config.yaml
arch: "vit"
model: "image classifier"
dataset: "fractals drawn by 1,000 iterated function systems, in grey"
train_examples: 147500
image_size: 32
crop_scale_min: 0.8
horizontal_flip: false
translate: 0.12
targets: ["maps"]
num_classes: 4
norm: "layernorm"
norm_position: "pre"
activation: "reglu"
head_dim: 64
fused_qkv: false
bias: "all"
qk_norm: false
parallel_block: false
inner_norm: false
moe: "soft"
drop_path: 0.1
num_experts: 16
moe_every: 1
expert_mlp_ratio: 0.5
slots_per_expert: 2
shared_expert: true
patch_size: [2, 2]
layers: 14
width: 160
positions: "sincos"
pooling: "class_token"
label_smoothing: 0.1
loss: "cross_entropy"
residual_init: "zero_last"
optimizer: "adamw"
lr: 0.0017
beta1: 0.9
beta2: 0.999
eps: 1e-10
gradient_noise: 0.3
steps: 11700
batch_size: 64
epochs: 5.1
lr_schedule: "cosine"
final_lr_fraction: 0.01
warmup_steps: 580
weight_decay: 0.1
Rows from expert 9 of block 6, named by matrix and row number. Rows with one number belong to one neuron. Each number is 128 + 32 x the weight over its row's rms, rounded and kept within 0 to 255. All counts start at 0. Numbers have three digits each. After the name is the row's rms in percent of the matrix's.
# gate: expert gate (model.blocks.6.mlp.gate, 16x80x160), inputs 80-159
# up: expert up (model.blocks.6.mlp.up, 16x80x160), inputs 80-159
# down: expert down (model.blocks.6.mlp.down, 16x160x80, transposed), outputs 80-159
gate.25 096:091116117140130136126167158153154120165128147160193158118125070173175140136072112115090108088098112128193141102172159109107146138157184102150116068145134126202088165111115110167134111167129169170108105113095136137121108101152087132161117068
gate.26 106:103095174192132129098191127128126170163048110127135126117140073178136135089127122038102100094192155113122124151072075161140181082113128098083191093071159119144163091117176148129175132088133141105151134142120139160082083118107173115174139072
gate.27 095:141100069088099061095195173121107152160163165137099195109146128169228149148083136180147115121129133145121114142095051074105125128047089176130103133140064131148053123160145113104154167107076122100139112172160122130157107150140121154124162171
gate.28 097:091153191132085035102119147069149135137097122109079135154139123175089154099101129080154146087127132151133124138088125136133130102126138070103120078149101131128134162043134092112157105160216129129087105119122132151117154152094141114123103097
gate.29 094:092087132144192133097103088171118132125102137136129160207142143152100184134183077139135135134082160125117139131173137090125090131148131114104170175156185116087130112154148077142101152072136070145150110137055080113107172145122104131125097065
gate.30 109:169120131139143127186180135100182084058155121166089115132126123101099050139162172115084112150077131133108145101111184147113119140087101122080157142120091092108091102123106122114133187113144136117145137117077067167057133144109103178072132134
gate.31 092:118086181131130109111108099123120171175094157094166112161184188156084075115103119163099133182153150092138112149126126130063121134111144144085139185135103094156104154096102119144099176144137117136142124135097169167120100135124148204085080141
gate.32 103:166159151183095152106122137193029123140135131172135125087152114114137138076101162117105086107162190145120095167092152172089194094129110126205101127115158185150147097100156079174120129119099124115136150106145095140159161108144097147099100099
gate.33 106:148113086148141101161130118124114150139123129121095160157056160121071097163100137113117128101140120080183188082119113078148153136218125096119131144139142125047143184080100149158175096146105128123159127104125162104127108106151085137167156052
gate.34 100:133129102086196100165164122143101200115105079114093169082135118102124160090140199146071120102136116185102100179137134184088122185198119111096108163108157109095155091199135097136158121058118168114089124155120086125152153076182095145083126108
gate.35 089:161155162180163115158145108117141095111145084127211175089115119183138117090121122102114123145118115146140062100147147128116172120158101116104151141128144112124147122147149121102083156137125115176172153135162067139148122139191083106038127134
gate.36 101:160108077108124166116100194144064077132099037143151129140126087122116141142046163059140119125152121088159118101082107153099114118167151119143124113141089179159148163177054093113179084103103099089111085119132123102116069136147067138110142136
gate.37 104:129136127128138090154108100095113171143129111127150192127107185109061176113155036106128195106109161179145151147162160093102113127148100115165092159104072121155116141185140139081112107136091144155080123112118179156094101174112149171083127170
gate.38 095:138157159041130153129102116109172121142110186100132095144096078149166112125130139099117200133141115111158116096129087124160149177125105140156126128150144150130124130169128071126099146127084124174118078105092105170093056067140137210104190105
gate.39 103:169160079144146051181185086136183096124104159089098144126121114139106084111164105171113121127114113127119185145212053181141109093146121116107151075162149154106155137104056146098123143115123094151176135123119108126141132140127112127101180134
gate.40 108:083124152065163109145104132113077152130108143091139119064123057178078157099113177141175142144120123161190134121118107181155135182133084143099133131139156101134099175138136132184138082153137149113104205106062133081153166127105107102109152104
gate.41 095:134071160107140138104146076172089115153172115110162117168173111128132093133119121073162185159096186137196137116177135087172163150185174089115130105126149168159129144114135137093121081086117109167168096143116160140109088135180156154104089135
gate.42 093:118086131078099162147080152077072092192160166100088145161131129134135102083111089140149121111134131187141156168096093106095133094126144129102195140099138067095110165119130138164099094158111134100098167169150120103118133112142188095170156132
gate.43 097:136132132152151090105090159151111127163124125167126200169140194155077190107133086124071119125140126105066104140145159150182063154187093084143137137146123141090109091183106165179151171155086171154176129153133119145119139132103145132089188131
gate.44 111:139107113112095149146161141148152152165138180113169127173142187092085023146156107125134148056094118134108078102141057151121174125173129088176160199129060139135132104098129158146159116132090163107147126126116101068093102094142162172107163148
gate.45 106:085148182176166141122132219130151125155101103131100080130119136144157199126088172068128118142164094185128125128127098088117118140137109153135112158098168109062151116107116188154155143152135109091168157121146073114135146102117164083100067145
gate.46 095:180082155144117119138151117153129118124161176079127157118138137160101133198046114142070080140098168142082094120142086097108182101125133128126143138193166082165130114130140152152124142166070147121094149088169127190189167154178107064123066128
gate.47 098:085159124099117138167164116101187159078105138127152127151152191106117108226144096098124142180129152120069188143083154138107120104110108181159125095101148085115159102122123090144198108153138091191109115179168141149137119165175135068046113133
gate.48 111:145117131139137124138181198114151145128061081106148092133130120039173141196111147083136129149164143108104137127083183079091131081085167123155147114046147156165171155119150173147117084134113154111219134098140146104147142094113112085124162178
gate.49 093:148149111123138086123168099108111115115172173173174157201103071137119161069173116143100106071162120129135087081088121135090063147069140131075093158168115134175120174089138125085151107149130117113139163141134092131090161152115141127079116164
gate.50 099:101199132090073186084141168101114070181154110090061139118104122184120100097114169107149083119147101124135168125142119121177077101098114147122102169156122140065125088133090137077157099141163187150148162186114156078053155090135144196144106116
gate.51 104:058123140087114112145151092163170178135081100145126108103122135153110132111116190129124097121110070173118121073121163133145072118174107144108174173120102125178115085155097114156151146114098168128058139133150109132135094177101177115113163109
gate.52 098:117182108089152178115092157095135096090137127088127112096153183177100100126126088160149176122167078153093112133159129150142101153170127097144124128131123148130063110112125125140100074092161114183130186101197148147068155086106130113126174139
gate.53 107:081171141161105119181074159127153130099088066148111112145121182109142141196097122147163122138171090100171162120078131114083151105180113113152076093123148177131112169136144098105115165135182124092115109072116155081170131124166090204170101158
gate.54 095:116082122176155125152158126119165110141090080136088178118104135115141126143115095108140091146104086184085108086097136109123125187166088124179171124169164125140121103137139092136136117142189179123136123079165037108178101121132170118069133143
gate.55 098:136120197107192127093083126087128084135128124128133115172109129101135085151109144093080163107127141154155143074084094157131180145138160108116152190090116175136126144143136154100138068112156098167148156155132181136187093168142138146148111185
gate.56 099:139161163123110144219105135166096098192118081119139060103131186111077045142170132158144150119125169037163097122136100172140124139127142131120090096149147173092119163078129155150197171102126138151146123084085109156090128142073152071115107106
gate.57 112:174136148161086121109121131175119147105138138078107133146098124056056072182119127121141152126148120130124140122186116129122123103143102117175213099168069158055075101147121126111143150130186132144153116184141174115144124074128057129102144120
gate.58 092:134061194149143108174188144104143180055094134081153168133061166133104148131087087131135157156107101138142084124109106153084129127073067096139128149105106122169140157153160161143129145102140089068148173123132206143176088140126120143116172116
gate.59 094:148144140165097149131100187048148186195201130126081077163077091110132129116197067128092097128121104144076109085137115157174110168107086109101137153168097111114133135100177135184122127074123141116104116120098123113048148144129144146088112163
gate.60 099:071142101106153152117125088114116118181107149134145128150141194106098039169143105140123144143168143132103154084113118118156130152163136087086145105153103132173164146141162125120069076144142138108100118146127138108132135099135149168092122133
gate.61 097:175125197141188106107116095144103146151169090111174160126082148148177131131115104167183135143100108113070094132150154109120128127156118129085157134114156122107120150134172131141106162093081171158091108137146162147121128100129122142059132188
gate.62 095:128127159151124111080131137180126166160197078112070129187133167138148142184121113097135164101044189120181151124145113152157110189135086098197069127127153160171084130118169102101137119079124121098163110086119126144095167104140146159119157164
gate.63 099:102130101147114128153115198143075120161119135049107124135183130128122127125129131111149124119165107119153123146132076098144099151184179078163151174143092145139120215110149174146053136139135166128121151171136135102159146196132184069121134090
gate.64 097:141136139120098122075174115090120128167124133118109100115090109126099130104140189040168115125114132171067163078186142118137126093150129120081139127128101139163119149077077127142172124165099084092079147116162119127119196137111147124214168093
gate.65 109:132104120088146137056158093198115110084114160157109122158222150156113154147150150080152121119100125134136186155125146159142141122128157166152098070170120144077120151091182143132129154102104127169153124118140138092171135107115103142109182112
gate.66 092:137157139096085101085158126108060108049119094174183102151136127132126109133168130151149105140096095163077133112122166156115125138100159123146203167091139153125109132099140173173123094038102092118124135028167122194100135133127180147115091113
gate.67 096:098093126098161110166101093185164114099123061081125150136115059148057132134139180118083112147128115097128112121154137122119147118153092183155167064134191115094121157222102105145108070173130098120159154071094138169169173143128164112125105143
gate.68 100:179130151091110081118106100064082070142112120175083149106131080183178143129137183147153070119138174148152096190121072062074110110127141149128187135105130144144095155113156147086135126114101189179119117150140108099150177107087122142107094064
gate.69 097:130169130163131170118122112133176145155111186051173108077107166121156130186155130128144110205139104132110144105127088157129115111097128090140119154086071177114169159152134121183140066127099100112139112101153156108111151145067119111127103119
gate.70 093:156105108068152111111102099193162153183077152175182175090133107149123172115159099110139115143114150097094163132151103192127180157117194125114130127134134121177088143127094113171091156134128056134110127138161101141077107071117139157118179165
gate.71 102:097096139119128124118151186083154159138138198143111110086175111093156109112082119108102173099124161114125136139123072192143090120095143105198088101057130152080139087113154148107175131102136089189151154106128131137129085182112153135087139097
gate.72 088:127134125175135112160138154154124091098133145096109039108124104127109113112087144180129120125102135146154199119169101156140164090119197132089115085123136104169127110091198191125110081087071136104135079144093138146070147128109174145128131086
gate.73 096:116095077174133144079173073201103161117149118191104136106096079157074115121150151126079142158094180209146090114153168192136123071121109141102135162157113124073083134154123136121159145146161102154113111110153129153087140171154119163092138126
gate.74 111:092188142152175176112172104155190204113120149125168187091143139154075162127118165129107121118120131072165110128091087094141102104158130127083132139121161124080152157167130177205128141104121112141081090102097120127164163164112157101064092138
gate.75 107:159143126149159126123132130134124131177162128091078106133132161170114150122095132059156168137138164123168207096117072103189111127178121105135118107105130193153155067139166100114150180106154132132133129142215076098098123141082155080166116092
gate.76 099:181170155142192152116127199143114142123097134133119163096153159156137147135092173115112200117149117131129126091154112116116113115105144203135105169091222177169114098110115175115123135160124100140116140118169050090091170171153128110142136097
up.25 095:173162078055144087132156159115085125128097112108077134125098091114100048151149098191110138170136068081173094156142150100137078154128066090143080116128096150123103182157172094096123081146138162122099090108112177142132159118126170181116119129
up.26 111:109133130146145140190140112106116171150096106121110118134094108131096159134167100151128108130139107092084131086166092109051186134072087112182112103105157093153116182154121087127174086134132166147112157084100064124125139212177135087201108096
up.27 106:130138082093067100168178124131157130107065093122122141150104132116136131147093116076125164099159109109092190180157069144169176088071132158062164168117117108121106172129100129149108104150159076121129143098068124185137164169121127107119115153
up.28 098:121154183159163146106153117130158085140143118093166160154113135170109118155096135084126127131154111142122121173141147175074113083180081096145138134106167126189089156104087121098154065123145043180120188146096139154122122118144149153078110143
up.29 103:138111144083067115112095137115149136124115109059161082119075150143098142153104151081125118131130116122190146154109112132139107093130099146119072156094081110081125087106115137148116137109153110099161125138167150163123139138027147063080113143
up.30 103:045128134173088165114101141143199134104095168107104164130142057047125193130116136127126134192142125111159123153122135133151098107172155104045110135134094128103117108116121066140123115154137168105108178144104152139097109164098151148108108121
up.31 094:079078098123147107107151114100130132081095187187150150127172121109087167089111145117123190074075079166123134124104105178118121180123191159137120153136063158133120145172162160163132182157115115135148142111103165082080142136133146093108096089
up.32 097:103167091134112097173115151113140178140194155128091129176163078132047180117097132130082113118119118108136095095094091078138155141093111169215148071105141127123081136154135105119142075149119078127149091104181182093164168119111145167134092126
up.33 096:135112135091126081098145138118128126097146193114124117061089101113152168154148205113121143134174103177067116085136165095206128170132163076114066127140055128160117116154137143122146141075124177151088127095125127138119209117096113137168130153
up.34 110:129127094169116099167134066101086099134101060088095146115125066106168169180069136114095133164074142151082118168129067077169122170098115177129133141088142081125087114183120127115083105125106113078134100106140105144110117108073130098158130113
up.35 094:173103070193150130113105159139099115078072111184097141103132101112068109122131148151068067123120132151177158087176111082117103119075119146085142144069143111096115067184116133097149128209120082122130151140085125123103134107134127125137165158
up.36 096:154190124094086147111167134098099170111203189163160102167102126114167155107122123182119106119149126149136052104139150137096145121106111150198127110165167089082127106136147117163118124138143031094190136179110086138131146166120067114108158159
up.37 105:149117144067150079097183100138134142156139180125118096186145089103143092054165094147144147079179154177095097101145123119162064114151126134164137145141127118160168072155112157158168142120108097109106120181109126146145148123154113185133127115
up.38 103:111114124172111113075083099132116142154140142075138100134108058124132171145142105165080117093097107079136145139186149133131110158107137121116164136100172180086179103093078099119085160150113080088122124055116100108187118084137200191116147101
up.39 093:094149178117067093138111142174124109127139120119096170157070182126194141132101142147128052110136049134141172112144130164126151156107163131144154156150075143203116117127141105091155103129165143199100163143111124145080105110159162177148162128
up.40 097:108168147120149159176167099089140102183164210127156103123149143081168098151087110123128090149079096154108152136145120087064127125070102156109140150142158140119121103092153131083096167177138108115139109149081163145103138131112107132092148141
up.41 097:049073154136083117133090087133153130066084134138145176149129189148127066153128118119075180133160096136131173137121149146138109156156138119144183140138137078097090049120115125107115100154066114128099091133150128113161204105112105112185161108
up.42 090:157083225104133131148085128118097148119144082119157136131118069091118088152061132143117108102150104131133110167155116120128154184143164126066121140115121076116138128095088161114170195172135096098140116143134170155138160151148138115136080085
up.43 099:081132081161174078115195136150134153126108192063125088081151123062083164145126122102159149162170176140118156173151138064143103110137129137164143166189122119126140110143120127119151153117112147161146189160117147179179089103074078151173061081
up.44 103:108175154149136136117082090086083124129067193137052046118141106132126143186069114123113146112129081136128143152132151145143156091145177112135109138164157110099115136185232138116122068103163119119154106138176103111050058131156099140098122160
up.45 108:148041147139131154109157174124155204171136081119133124160096164106093185123094149113083179147128155099155090142174105084114142084102117124123155124125106108094098140148123143127182107105121149132164123120144129132187190159160068060108160075
up.46 090:151095095200100156145081149110128177147145127149052093103187091047165152096130115125138158093089106141117102117101157079188125068103081177137168219161081123072129126189167097091130131094144133152112128071139138109140156140087106064150158123
up.47 098:159196069123113089115162187141099136108143160148120135171066095121156154153121113109126165109105075111082153131096103169153119129099144100122091147097101125145112137115087060131155116087113153081164169107086128092208096132147107102105150077
up.48 107:080073201081148113130155124150114133094131187105137131118122113161156119183167108132149170172132162146208116149072121081149109119102117129139082162162104189135107164108072131132102106134165148061120093206143116132080122083105147127148149114
up.49 106:117069137169142160138033116113114130130149146092094133153092086171151169180121077111163149153095143129161145102165135089134092142158132109109110083176159149152128063136120090109085104113192138175097143092111135135172122170115118129112169106
up.50 093:132086117165108135154171132123096128125130132201175147092079174142148101162127144088119140096128181200144134169108125138181116180102134192103166084118170138110131126067122196081105072156142149131121122076129143150125131165169079153121197137
up.51 096:090174095141100128129186089136178131129076156139169124146193110112151153153148155105126053082154141034139132168142081166095159137141123097100068123184166107126102092099109152125117131100096175104138065114129164110108113068119111105197118178
up.52 105:087138122114081111133125063143115066097140228148087113071108136159133159145125189150164186177105076076081093112093130052091157096117127133131177142116120100114121134104086114160146144131110133137113120128113114103123135069108102147112177122
up.53 103:075127116112109158168139143134123103074120130131105152127158185132151108088114115220143099145131166113103160154128099165096137145146082101164096111160083161167137089101120112106133192134146054152174146167150160128154092133055118144169140193
up.54 105:122132140083082172135178132147158100102139086125136162103138119144098108085127110118150091172182157105128141216145087207144142117174169130127171161152143213086108107133167098143112080158085098106135098172114094101114085129091142108118092134
up.55 100:087144106082090110121105147105105184171129112107126184140170218108140088077154133136148068116110170147154090164049078171108102166108179092151133184140175126155070107102084109107141103153081139126128127143173093074086153099136084176137130132
up.56 093:146122083086138186211106189120065117136102141128108150108137121144135099120091083111121086130114086188106129176136117119108166091154151105077110160166146089119132154092012176082113103144089110110091122117107171147106121120156195111119134144
up.57 090:118168138140131104128154153054146086143173207087181189178090100176143163121111123098118079143107175108142117102135073155085139121124121145133100131149106121111157144095134122151126127092079115104070185121135113114144117165137096132128129208
up.58 094:128112165096129112049146129215139137160146131143198102116090107108137087096120092126138109107150179103133113076148092128107084137105113157142132130164131137122123156051093115161165120094137199096083164153124131078176187112176188128083152175
up.59 099:151105112138103169144131186152113123161114069069119101145125191116082115172158136157131156075168129157085058131135143091149161087167143141140161118111101098130111144063114114125159128148140087124123057154157115156128165143094133145149164085
up.60 096:172201127149151142128104079132150133178107093160084081189117112139116095150129169118118117116118126081127140131128144176152094113102129136134171175151095114090052157163090158121149105171161131082119118157078078141122173126130174124115157089
up.61 094:132118092159128113102097164107063088166138107072137133178152089126105175128099152190125130107092066142172133132145110177181145130066086172147118182180128139116149167167113066065113161119158141127095129166133120152126161105118140098148146101
up.62 101:115146130142148118123098113203099105099090162139166155139166094174195134168149134092130084184127074139125113085112057098135112187078190134166168095154129075152127062122118145110098104081093060131139158152114129122154117117109143125122131132
up.63 090:087132167110115101132175147106026116138168115146153106151159160165148164118133144153090126110153162147111091153145119181104136122092166160119138130138148061074108171094139156157117101171175066113100058132148077153124093109110167071149120141
up.64 104:084102154163126133104150128094154136098186122085127144142111085166144167132101123109128178134129146122113112136168145155147077091133105134150168130153167127120147147088097083069116125110100144154169134136129106096158100136180137144138118176
up.65 112:145128203167139117175135155084166093128144142146148114072126145120088053068065123150183166146132105166085123124083132201109125119142120132139169134176162079130151101134126096192104142076162149114129094166152100085092108120138090210176082174
up.66 094:145148096123169108110212111115162083107142138146139130078086129113134111205191116141103109141166076050156153147135097105086154142067168159169168134134169139110092144118156105152145149094104098118172118104150178146134143078204152137050115146
up.67 103:100125132195056147117128124174128102148081160105066099126154131088148105114126130127099121137119176066143153080098148051148126116175182118093183161077167104102130093108197116061120116149142107183086108151179148099131155150174126150120130111
up.68 105:138159154139068195183092146117089154150112117106072127099123131147128106112105112148150186161133130127144117153068116162139153092118210102097138123121138137127164125199094122154064068146125145151105092103125149133137126174138145152127172146
up.69 103:122077130103152078120139181114163143119146148106096088116069130171153134086042209150137170108148124110161163116129105109121133133137142170156134147165105148060132117116128091078068068096148093143087139104149112090086053111123123118095115104
up.70 102:133187123111128133150097140127084142132136124154102097123132102139162128185052149132116119147075123103230105131100087114157122146126185175146147184132147108208096151099177117113098097090206098134140143122099151134105163104129154113108176207
up.71 102:178110145144150098133141089145161068089107122121118072213125090120124108122208134133076115114121104057137133151101174100143128165133100128132136095131121115055117144137136069067082146095142086214173149136122114145139151162084099106111125143
up.72 093:082070135142152108151149128129136160103080093141085124094192165146174140104138105096155136109110123149159104198120121156156135126179091144175137174195117117140142111094119121137155196202077136098066089085103099105123131150126100128129115122
up.73 093:143120051178091158195140149098167148078139133070133177149179119082122059123125158159133095148123097144169145149108175133131140119161126138070105181101166142143090183143130131155102169140093105123173101058129087136104120137103124112117129159
up.74 101:132139116113110111120076112164118155172166187147120168154126126112103117157152163086135138144110114100072128162158165149119099126116167121047035149094122134175101132138163098150114138145087166119146112126194106177134232150083127149134147134
up.75 100:117131069159122129179146180156120157116160100128124142116161117121129122151132106080212090179119111155111138187132104153080096099150080085076171129137124150068132148154097148130130133108108132131080154114201118156149162141132099101150105127
up.76 094:067181130130100136096125177093109082087147154155120194141167144141115113134117113161098173143094131139149049120093148078151156130030162149132109191143087085116120114059109104140181193141148123127096145119135108191162099143124117087130123113
down.25 095:134149153104132125138153170102181124127109093111105107199096165053094079137161126097104152148121076112144104123133122096126130093146106092109109120188146140152131120108103087144133171094096113049165147126160146158198095088092090168107102126
down.26 097:148180070128164073095104108139058103104166145117129144129114141094103151197124159082144092078106098086101138115123080154091130147134106121121084146150143136142170130190118100108123128135081197110180132150091169123141088108137124140129107187
down.27 104:081148148087143156083156130136238147179139123095143070077171126118156153176137125166146092159199149140101133120156173104132091080106163120155128061140099142173184141074149063194170178093135099127202113151097119152176114130132141115121051088
down.28 103:153086147083116156116122078077173146153132081134067101097124160109140184159056169132166161127140143134146090116116114126181113087112137159102120113148107093117102130106117074064200145148102160124167086166123088163142139156129159133143162155
down.29 101:175106138132097124114130181158223138110165138171152155120178094117148159117120129164098176137122148163157107162074143083109128099175106081099178110120103125132164123127104141109169171129090182137116174112075097120104105172077133089086089090
down.30 098:220147157161147147172116110171093098152172151121156149136154073131187216083097137140149119098160114140133169096101142147125118153055114156131099115131130059121078123152102074092140151111143169106120087143106082089072106159118131168106084113
down.31 101:173159161121076097117103121099132094069035107143099095127109112089170156112086122163115086154063151093135134123203150159133130072161152122117145097171081140061149103133144105142078145122080135121186167122181058150149125139137176142194138098
down.32 114:162145108150122089130143122163104108106106091094150115183182170133103129161182153123116108102081173186115098072137136124094080125151110199189116173030134086108148115107098159093122097165107166158050166151107146120151127072103078116083098170
down.33 099:165127209074125160151126133060105140136143133105186062098122137133062134123122137149171114141156151161123081088136095092102115123150086108138088103143103116132179146192147167130082150106162220127165137112108168150143115147113047129113074120
down.34 102:165118103138069147104151130192099083092125084157168110149131126176158146098151124068122057161075138102132105076070164076145085099125130153133139099134121080146121111169084156130164122111162116138138086115094079118082215141146073135146153113
down.35 099:144171096077136164122153098129092113103163180189141089127118178148108118124124176165101126074140094118185146138101133108123147129128141134085144103117108090118180117076170158094075191110164109080170094099105104073081163102096091098110101095
down.36 109:108178110093174160072142143080167121110108127109110182099117116148184143118146122153131116119146089044101097111137130128145129105159149171206079156151112139088116147143099116159103133123135135155083128147191091119094137094116090160127121175
down.37 093:119163155185095121167149156193083047153062088163119168145151117048152148131173127069119161120161070140148115129122135066113128161137162162093173145132169173124131158084130133151176080129101167186152100097059107114112166162142147181140140143
down.38 105:137090161151141157182129179126102134176139140066111074138113106141100095176198131141105164139109101142158111112110138087147094071104137188153106131151082079101185126173147120101137116160100097146120134102120126099118083146092150120101181100
down.39 097:138081145073130110119067135176093127137135107167131136151102147154131112154133111146150057122092145087111162132206113105116128111152124108084165126107135157156166184110128128141115123085112145124084066116106134166172117135127065125152128092
down.40 112:129110132110124125166149180210131184131138166157107120103072147128136142136104151158169166124153109128110177180108187126118087108125119095134091152085067164091153120116165236133137090099094141128128045098162166141135146128158117151131140149
down.41 107:131141133205136190140146098154163073128158097087142155127129121200128156124111118094126119149069084052112075086097133096106144129139099130165147157065110095148108126125135105148130134202117136075169148127158158171153205101062156203115089122
down.42 094:132135122113122211144099175164100104127109053171144254104133130111143144099189119136097109111101147154107129138149126141094154124161144082109162151137161091152103147099129107087110162164148196138153111150142157116149189108153146155110069130
down.43 103:144164096142090090114200173113131106224113137164111112090107121128154122064079068119119103102140141126121117080164086156093075196147117172143146066171203091098182145081108142187154145180191105080128114085130159133147071109126121195089153094
down.44 098:158110125124089201141078164131085121153135172116116179188147073141129145169175136140119125161082161163096089134099152104096152099142114123110132143117129108089158166111184160127067088133140107154165062145145164052121090071097107151159134121
down.45 111:104177098134086091114135063113184157143116142054146163187091120121168094118196139066147161119153109114179108173131150111142150150166193103107150121141123163160108112067083177120125122125164110142119091062147075146156162072116117133172102093
down.46 106:144124134156085117117188106094157111108146194165202124157120061138108098083112093111129069132118112134108158144111104157117104123149164076140092160080123076073106133111115141141102113114154108156198128167145134123151160162118120122067140104
down.47 103:146143174153117115138139167098116144135134088125079125084114128133123102137179130129122180144096143105136102089123161084147114127197143139138100182161205101159167117094143141121118119136068126147142095152081119125179106147095086117128098143
down.48 098:088147087127177177132102072142059131094114037171099126107144135093123147106140118161164160141120111127132145126130143117117154120119165138172158133149117131104102086103103050173126142108135121066125089133073136087165078100119114065089076119
down.49 098:099131138160120059127179102159123147116109160126181107153132155137170049127104122076193102131129139118133108047138148133143113129122135099134076145117120129111160155128102150127161127176096154212120146118087132133120082192094119113116053127
down.50 105:106187160100149099164099149176138143153111140167070117130163153149135108135117153168161163125136119060182197197167143108162113098148093178118089135154074145108056132176096131118115154144136123145172099173083117130125111080173099094151121126
down.51 107:121070097117150130078132125095133118185142101138068180126115124101155096137142121175192151080098107101142131148096094163152083134158144131137149198146101156173133084129103046113088133148088125105125176107122095151102144112114139196101033149
down.52 092:073101174097146114151073113113077115070110104092121130108139131082148213116095147124122133120126142124102083114177089124105115104085108138141170096169188148156108179074107133126076140110125163153123097140056185142128161115108134120161139114
down.53 099:156096152170163125063151089103111121112156151139110114182110147121095173132164131115182059152119177147106123137167091173093116102119148137184132100136145133111120188072049203164113157092116165132191065150138145147140141119136140097132124134
down.54 093:155149125187101061114144119132126116086136116106149142115093097119100149170155112144127134088173089144196102173140075205155144081200086135129121173171102156129123164129163145112110169100106112148135146145111080111128145164148156120071120151
down.55 087:122112146077145146152151113113184148096116095178159139106125131184160111117145178164136137178155182128055084115074133095098137113087157126078149115135120114117069123134097125167137150058167121100196157134165140131077095148126122170112136071
down.56 092:175128148076130066067124135107104095125124130137145109099136157157088164112134141131114089131124146152141109139124150128136164163104085149120163147179152105083128156101135033137136140129157086126146140094126067122084165064177077145165112191
down.57 094:104151173153136040131092132118119146172114183124168116139202114138069083080136051087097141116174111119181084160123110096084143108125175137141137145080122110130092134129130062118131129098131090116195157145165112076129147081153104144159166135
down.58 107:155147149117153170194174163103125130157081131150111176098157169062146191121144134160128132109098138173088074139113089121136172120132125131195159157188067185147137133103174080100149167174151123099209180099148130111140147113153169138155125107
down.59 099:118100119084062119123098085133108088052104166185103127032143138132140131075146158068091069137145163155192144170096153130166131109105169183108124085163133159168181128142127084116110111098160100152145160106151159094128140154151153110087138136
down.60 095:113136135175093097135099197150064081152109132191150106137174135131186104124064144131147110128168155137148148144125181131190107146153150109163176109123094163116109172117123125132135140131109158087151075112172125064107135131134116132096094102
down.61 107:049157132116099128119146126143100121180158158084082109090201183152103140125114134135137139127139145131079108067125188178150150135169180133123124117134166079172078151135127116096110150079136105158143134152176139151155088153148154118146131089
down.62 087:107090086155108150123129066169119172126129100146163166152120114124124139118132101202087168111156064120125077035128101130155128141099104091145114152086171081158102185123169140148119101086194111151118152111104100134121082194123199178116110134
down.63 104:141159096156096081168114115110128098188121158168161119104144086133107123109158198143193104120167161163041096174145153154108065173111106111155128150175132089073140115131107142117092125147095140077113146169109082088140108121122134117131130119
down.64 109:083065136091087179119118094122132131136129127103140123155139104105119121134101160115174160121135100034195057098122142168136152155176129084096177134192219121111166154159149180147139085193151137130122118137163134081152118098155199126110156178
down.65 113:063121141156151150167123095098120112177113128088070154135152174179098103110109187084074130109119132056086085138146124127148161123183151097056095153127111139087123171122235121116097145091045124137082140094117130137178182107110064108149118135
down.66 096:088132155157092077186143132151128069166117080167143143142198105126116089118095120162112133126089149127141062151098103155133201127056107143178131135108170126167106111161080178128133149110138152083091109148146121096154168129163140094140160155
down.67 101:150163169161099100105195102160105157197137103093074145139100076146144111150134094105147137102155092142155166108109146085099145055168132146150151163160078086091133166169147127111160114120133124143105150125131150107154112153142072198127138140
down.68 098:109111052112109231091156084144122166094113109109137134127150084119141103104113126117102161176121147133102116168132102166118126133098110094166131174162126119142120111139108131160068154099116109165106182173234105136146103150128142111114148118
down.69 094:082126113110123125107127123110166159182132169152213121155109165094123161093124154136163109114105048106104087166132075125166131118125170136086103177159110092116121102169099129129112156130099106112158120107116204153098121115137198123128118133
down.70 103:202122102151136140165121097102130093074161133129184106063129162129146108090095153165108121175153175117134088109129069138149126138147135127078181156147136172082089144115127126211091117086150123140097075139135112095110153107149091112100108035
down.71 098:128155139145109130129063152069078160051123111100112125110185121166185141144160184134155138136119125137147117091132219145156162141121114123137175131153088098124119178122156081093128131143099139119102138120083111094102083147199000087098106096
down.72 096:103209146104098089106071121174131159166097105122178080100122161082219161112102143165161102154128077121084122159125078156144163174110118116108123189144098136140114129129089133142095112155196143114114139119132157184160153069157119116123142094
down.73 101:154096156140146166146153170103123112117128127104106166125149121181166082089097084091141167082163183137103151118158200135138123130101128126125090079151156151109114107149154123142146107108098086113084128125115144120138089122116116148138077183
down.74 096:050134157220123149159145147094091113141095140088067152084130203092080163147106138120122167140161142102164104146103093160141158071120108061125145084122127165101129137105159153088135108168126129106085101089065085166145175041147142136130126132
down.75 104:116157106081140119134159098094126126136152128112074157153135134133141100138107136094144071098128101141098186135168129161133126096158155130181132081133134155151106093104153084105112115041166103169146106043162086171116165117155100177148152197
down.76 095:134105103129152122155179155164081107121057074104084135187185117200108090132110112082128132110123116066130143084150108171136160111127122131094069118167132112109155118114112129154061165099127134130105076084131164116131118196140109127135165192